A small image captioner, trained from scratch.
Model: encoder activation relu, encoder patch size [8, 8].
Rows from block 3 of the text decoder of a small image captioner, named by matrix and row number. Rows with one number belong to one neuron. Each number is 200 + 40 x the weight over its row's rms, rounded and kept within 0 to 999. All counts start at 0.
After each neuron's rows are labels from the 100 texts, of 14848, where the neuron reaches its highest value: "fires on" is the input token at the peak. Only what is clearly more common there than usual is listed. The data: rendered scenes of coloured solids on a plain floor.
# fc1: MLP up (decoder.blocks.3.mlp.fc1.weight, 960x320), inputs 0-63
# fc2: MLP down (decoder.blocks.3.mlp.fc2.weight, 320x960, transposed), outputs 0-63

fc1.532,196,155,166,155,158,215,213,181,222,243,139,179,262,169,177,164,219,232,199,109,262,294,226,191,199,153,229,187,213,200,174,254,174,217,162,237,223,222,213,154,273,212,217,217,194,201,158,167,226,183,152,193,151,178,215,172,126,280,164,268,233,275,202,199
fc2.532,174,229,186,177,217,176,204,208,211,138,208,196,218,227,164,215,216,282,191,249,179,148,179,224,210,156,123,93,266,207,122,205,177,182,232,210,214,282,225,230,187,155,173,219,158,216,200,209,160,265,187,187,202,237,211,140,243,262,221,238,83,185,221,301
fires on: "a"

fc1.473,287,182,202,212,193,143,201,193,163,179,188,187,173,174,305,164,257,198,169,205,233,272,192,236,212,279,239,227,205,177,221,170,250,180,150,163,196,219,176,262,179,151,218,176,209,185,328,202,189,158,195,187,207,185,245,250,193,121,139,93,210,168,139,176
fc2.473,193,227,169,183,178,215,188,120,228,136,260,174,205,154,226,205,178,204,154,197,216,248,296,209,136,159,130,243,230,231,189,133,216,222,197,183,155,151,194,187,222,168,177,180,257,184,166,171,187,147,215,161,159,253,187,237,247,208,249,193,195,175,184,212
fires on: "metallic"; "matte"; "glossy"

fc1.396,208,97,164,273,204,194,209,292,194,213,222,196,214,255,198,184,141,217,198,219,237,224,270,126,224,260,266,178,179,165,233,230,170,244,194,264,216,210,253,180,230,159,176,135,211,181,132,197,170,225,216,197,167,233,181,217,217,249,200,232,232,209,175,165
fc2.396,216,249,186,227,185,257,190,188,245,163,161,303,239,188,204,277,222,235,168,175,219,253,294,213,177,178,266,151,177,224,193,207,173,183,209,192,236,174,243,236,203,177,151,138,242,216,199,165,212,214,147,180,151,169,183,249,257,169,202,241,176,255,175,146
fires on: "matte"; "glossy"; "metallic"

fc1.497,183,138,180,257,168,177,120,142,77,154,114,229,174,247,242,191,247,248,182,187,176,193,271,197,247,167,242,137,257,212,146,163,224,208,195,170,209,273,218,218,178,168,192,245,293,272,190,229,175,105,214,179,198,192,195,191,159,149,161,185,159,180,125,119
fc2.497,212,216,204,149,223,192,176,179,183,170,133,256,206,216,220,157,218,143,209,225,208,185,194,190,291,180,235,124,197,181,175,193,150,237,169,200,242,206,230,234,228,295,161,220,155,216,126,146,155,230,216,153,211,194,146,194,207,221,233,208,209,163,163,242
fires on: "cube"

fc1.418,245,183,242,181,224,171,221,172,175,257,225,208,227,230,215,198,221,121,190,238,181,151,198,159,235,180,258,214,263,207,61,227,191,225,187,251,192,172,157,175,175,193,207,196,216,185,235,191,188,226,165,222,199,211,186,186,137,243,140,178,186,210,197,211
fc2.418,211,243,262,150,190,174,210,222,201,187,222,210,129,225,240,197,164,197,275,173,229,189,222,283,267,189,274,177,206,168,222,248,239,229,174,219,236,186,150,273,191,249,161,207,127,144,175,128,195,159,190,235,174,148,172,200,130,201,239,188,290,247,209,160
fires on: "cube"

fc1.119,184,158,176,231,220,247,184,213,169,248,144,161,181,274,159,167,203,187,156,200,202,254,174,195,209,188,280,214,146,97,146,247,225,196,232,213,172,207,258,139,260,146,261,198,242,232,291,183,133,191,186,227,216,190,164,267,239,212,152,111,184,175,166,159
fc2.119,190,237,159,198,192,257,117,270,246,171,206,221,210,162,206,129,217,228,160,223,160,233,210,199,231,250,152,181,191,201,154,186,146,200,95,178,183,223,245,231,138,236,198,285,105,179,159,178,175,245,214,92,203,235,193,187,172,243,161,183,248,194,239,261
fires on: "matte"; "purple"; "pink"; "blue"

fc1.510,194,127,194,161,200,193,159,332,222,185,153,191,153,175,244,165,217,156,256,203,267,149,121,209,261,153,268,215,201,253,225,190,163,159,279,270,184,209,175,157,174,201,178,189,185,254,207,231,212,136,184,178,223,197,166,166,165,247,216,187,231,191,219,208
fc2.510,144,229,158,292,226,217,198,243,253,239,253,183,234,172,152,176,215,242,115,168,191,260,279,197,167,205,145,153,179,226,224,236,176,248,167,153,210,137,164,207,175,184,204,241,223,241,151,227,190,208,138,180,153,156,145,236,230,171,185,223,233,215,232,143
fires on: "matte"; "glossy"

fc1.501,254,127,258,192,252,148,175,214,178,182,137,139,223,212,297,138,223,146,234,112,250,192,225,187,197,172,277,245,234,164,174,147,153,185,192,171,178,187,239,201,179,200,125,195,116,202,170,202,231,174,107,215,198,221,191,185,195,175,160,207,208,156,199,217
fc2.501,212,257,202,244,273,159,211,204,220,225,245,190,229,163,152,174,203,190,195,223,211,252,261,247,282,173,231,157,166,104,139,231,241,169,203,128,222,168,219,281,253,156,226,204,178,213,244,163,166,258,223,199,251,211,135,173,190,176,128,233,221,244,97,159
fires on: "matte"; "glossy"

fc1.272,209,179,223,247,235,232,176,201,191,202,198,139,128,233,280,165,276,195,198,218,138,257,218,279,128,216,253,146,117,130,121,170,270,241,198,199,210,160,152,231,215,201,208,211,235,178,238,245,209,259,226,261,171,138,251,174,132,177,154,191,137,229,227,134
fc2.272,218,181,167,211,204,226,213,131,268,185,239,197,184,232,256,224,212,226,199,191,219,207,112,150,230,204,233,237,217,230,214,203,158,209,140,209,177,209,148,174,165,173,199,231,181,239,233,186,196,234,213,182,173,237,124,256,236,192,158,162,282,254,196,185
fires on: ","; "to"; "bumpy"

fc1.355,263,206,199,100,235,274,218,231,129,189,176,185,128,209,193,195,253,99,232,198,141,240,197,192,250,269,163,208,180,199,238,216,214,259,184,235,237,247,122,197,188,231,208,193,200,170,238,195,206,146,260,182,114,220,225,180,200,199,215,218,212,217,250,212
fc2.355,188,202,180,275,198,203,254,153,197,225,219,241,203,148,244,251,177,219,227,197,164,145,221,157,184,233,195,242,170,211,113,190,258,252,145,163,186,134,179,238,258,213,247,235,270,229,171,190,192,199,193,218,170,214,198,194,150,210,209,139,195,145,151,242
fires on: "white"; "pink"; "green"; "yellow"

fc1.208,268,217,213,197,245,177,217,179,135,249,222,153,169,224,228,154,174,135,152,179,242,170,137,203,264,205,267,197,208,153,173,177,248,162,215,251,139,222,189,219,130,207,187,235,255,177,274,207,203,133,237,251,240,252,203,205,228,217,167,177,237,270,190,235
fc2.208,124,265,154,150,265,218,247,238,156,150,224,121,249,213,175,201,217,161,190,263,181,162,261,162,230,251,170,186,258,191,200,205,225,201,193,226,261,144,223,149,225,127,161,174,155,228,150,145,255,221,214,217,228,171,252,274,238,132,229,214,223,186,176,197
fires on: "metallic"; "twisted"

fc1.686,226,155,271,190,205,202,202,206,180,237,178,164,136,224,239,249,115,114,164,169,195,206,208,189,195,155,225,212,150,173,207,255,155,248,226,244,225,175,220,182,213,218,222,162,212,161,191,169,163,130,199,205,219,213,149,221,181,137,255,222,324,215,216,198
fc2.686,258,151,198,174,199,255,243,186,102,149,235,177,171,193,182,242,220,158,260,192,138,164,198,230,184,230,131,183,255,226,174,186,150,298,137,171,201,152,129,170,230,176,233,152,207,186,158,204,177,203,192,164,277,194,164,188,327,138,229,257,180,226,178,183
fires on: "metallic"; "glossy"; "matte"

fc1.52,262,126,116,266,136,218,201,213,114,199,207,193,212,215,253,151,227,258,231,182,196,202,312,212,219,194,204,158,235,145,129,143,244,158,261,173,215,200,265,230,202,158,268,153,225,148,203,149,253,202,187,226,178,166,161,265,221,178,241,220,247,173,132,201
fc2.52,184,179,199,207,217,169,236,232,221,277,173,152,179,130,266,195,149,202,144,187,213,224,225,165,252,212,218,208,147,180,129,213,186,260,197,116,240,187,231,156,221,228,249,235,209,281,210,253,247,253,237,262,216,259,232,252,162,268,219,192,221,245,211,233
fires on: "a"; ","; "and"

fc1.393,227,213,267,149,173,144,215,238,168,263,197,126,144,209,227,167,243,163,162,239,179,227,126,181,220,208,159,198,203,92,187,199,210,159,192,242,311,216,163,177,234,210,169,147,205,163,244,200,225,130,152,130,221,240,208,240,226,168,158,206,204,198,179,227
fc2.393,163,267,145,219,206,237,218,198,208,203,186,210,234,166,186,179,131,225,216,251,187,237,217,266,191,201,130,206,253,226,240,212,230,169,151,144,211,250,232,181,194,100,145,237,182,167,200,204,162,155,153,202,211,182,177,194,224,154,246,140,163,173,213,230
fires on: "metallic"; "glossy"; "matte"

fc1.367,268,227,149,224,234,164,197,180,206,193,216,229,240,193,233,181,212,109,228,185,217,189,182,213,182,197,197,207,177,182,260,126,207,228,234,212,151,266,154,211,98,232,274,185,139,261,202,278,213,166,149,164,229,212,129,150,165,194,241,142,244,168,137,237
fc2.367,286,181,215,244,231,239,153,158,229,200,211,202,263,227,219,145,217,175,206,217,211,232,203,254,200,182,207,242,194,236,249,90,242,198,192,145,179,204,193,256,153,185,239,239,233,226,185,198,183,215,202,231,223,152,179,259,143,122,238,183,207,153,185,187
fires on: "metallic"; "glossy"; "matte"

fc1.729,188,227,175,273,257,179,150,310,253,214,138,192,211,192,252,235,174,270,151,267,144,225,246,178,172,255,192,181,176,259,225,230,156,255,273,159,197,131,187,160,258,175,235,227,300,196,203,187,193,204,196,171,191,194,265,205,250,150,213,254,212,215,281,188
fc2.729,177,175,235,137,167,218,184,207,241,240,207,176,226,297,146,188,199,160,149,213,196,187,168,175,256,217,222,198,127,204,231,193,210,169,213,206,204,217,223,228,169,156,227,230,130,192,211,186,216,198,270,176,213,197,232,205,118,264,189,212,129,184,218,184
fires on: "a"; "checkered"; "blotchy"; "dotted"

fc1.204,208,180,150,113,184,137,98,141,217,198,184,140,239,214,269,122,164,237,175,186,249,175,246,220,242,259,207,195,151,218,199,190,167,165,232,207,242,216,181,151,158,168,149,219,163,206,247,213,199,135,182,143,189,153,163,186,175,142,207,245,209,299,259,168
fc2.204,156,202,185,249,200,165,197,205,255,171,167,191,180,225,182,151,194,270,224,238,149,282,161,246,182,215,274,273,145,250,229,227,173,186,183,215,240,186,275,234,211,243,130,202,170,223,247,206,152,156,155,224,168,190,154,211,226,263,187,179,179,200,225,243
fires on: "cube"; "<end>"

fc1.325,277,213,134,201,193,209,223,176,159,198,148,214,183,238,227,198,201,226,185,267,223,229,281,256,190,145,194,224,188,170,124,248,156,183,176,172,200,191,132,175,191,173,178,166,270,195,260,261,228,265,226,178,149,174,218,205,231,233,142,141,222,246,221,141
fc2.325,169,214,207,185,209,242,122,254,172,197,213,198,246,153,158,175,153,260,172,173,175,219,230,176,203,200,266,152,119,230,261,204,201,213,213,232,228,223,247,207,254,249,201,232,202,239,133,127,202,206,233,219,162,185,217,271,196,209,187,247,178,218,281,212
fires on: "matte"; "glossy"; "metallic"

fc1.115,176,175,242,276,223,183,164,264,214,222,167,218,166,266,175,201,180,207,86,238,192,184,223,142,150,244,217,166,217,233,159,174,204,218,176,211,247,199,196,213,218,198,228,269,184,151,195,205,214,113,224,157,152,170,281,234,225,182,215,117,175,153,201,196
fc2.115,195,158,307,196,253,161,175,207,157,155,93,237,263,271,208,174,223,200,243,282,204,171,172,165,255,230,149,313,98,196,251,125,148,252,160,179,139,224,198,162,263,219,161,199,176,145,246,195,257,234,248,253,219,220,203,232,189,221,219,195,195,195,248,271
fires on: "white"; "pink"; "grey"; "yellow"

fc1.309,208,101,256,208,218,185,156,217,211,186,234,170,218,261,297,204,146,238,153,259,158,210,177,212,199,200,223,162,166,196,253,166,152,149,212,213,92,267,241,238,211,196,231,204,176,175,235,227,177,172,154,139,225,175,157,305,152,224,135,188,159,169,173,140
fc2.309,223,205,191,140,313,190,214,219,266,208,223,172,104,236,179,156,112,231,174,270,183,249,258,218,183,205,103,127,284,183,254,278,221,160,197,222,216,147,203,273,215,108,132,198,174,177,106,220,114,202,181,202,178,154,192,257,229,239,181,250,189,149,224,102
fires on: "matte"; "glossy"; "metallic"

fc1.681,197,163,193,191,201,204,232,273,166,243,222,159,150,141,237,107,255,235,201,227,156,233,245,236,243,233,227,278,211,114,176,219,190,137,218,199,143,111,191,210,133,236,232,210,124,194,156,171,201,160,216,208,128,187,202,228,237,206,218,182,251,167,184,151
fc2.681,126,189,255,167,159,246,125,221,223,233,211,128,230,125,153,281,169,274,174,240,150,216,222,237,174,186,164,161,205,186,196,284,217,172,227,123,191,178,233,211,205,268,288,254,223,237,153,174,216,170,212,198,204,174,168,216,249,262,221,140,169,170,167,184
fires on: ","; "and"; "matte"; "glossy"

fc1.411,177,97,259,203,207,123,178,236,191,222,243,149,101,241,225,213,159,182,203,179,199,168,172,153,219,295,264,219,265,149,234,138,210,217,203,280,205,221,210,197,80,159,159,201,183,169,217,198,219,225,246,197,208,198,174,205,210,192,200,256,230,181,87,251
fc2.411,178,192,210,212,268,191,187,154,175,108,289,157,240,170,136,220,126,219,237,274,178,258,240,251,195,170,212,242,231,208,219,144,149,163,172,154,263,189,228,185,199,221,156,206,171,199,185,210,194,256,146,190,210,146,215,294,323,204,234,235,151,200,222,161
fires on: "metallic"; "matte"; "glossy"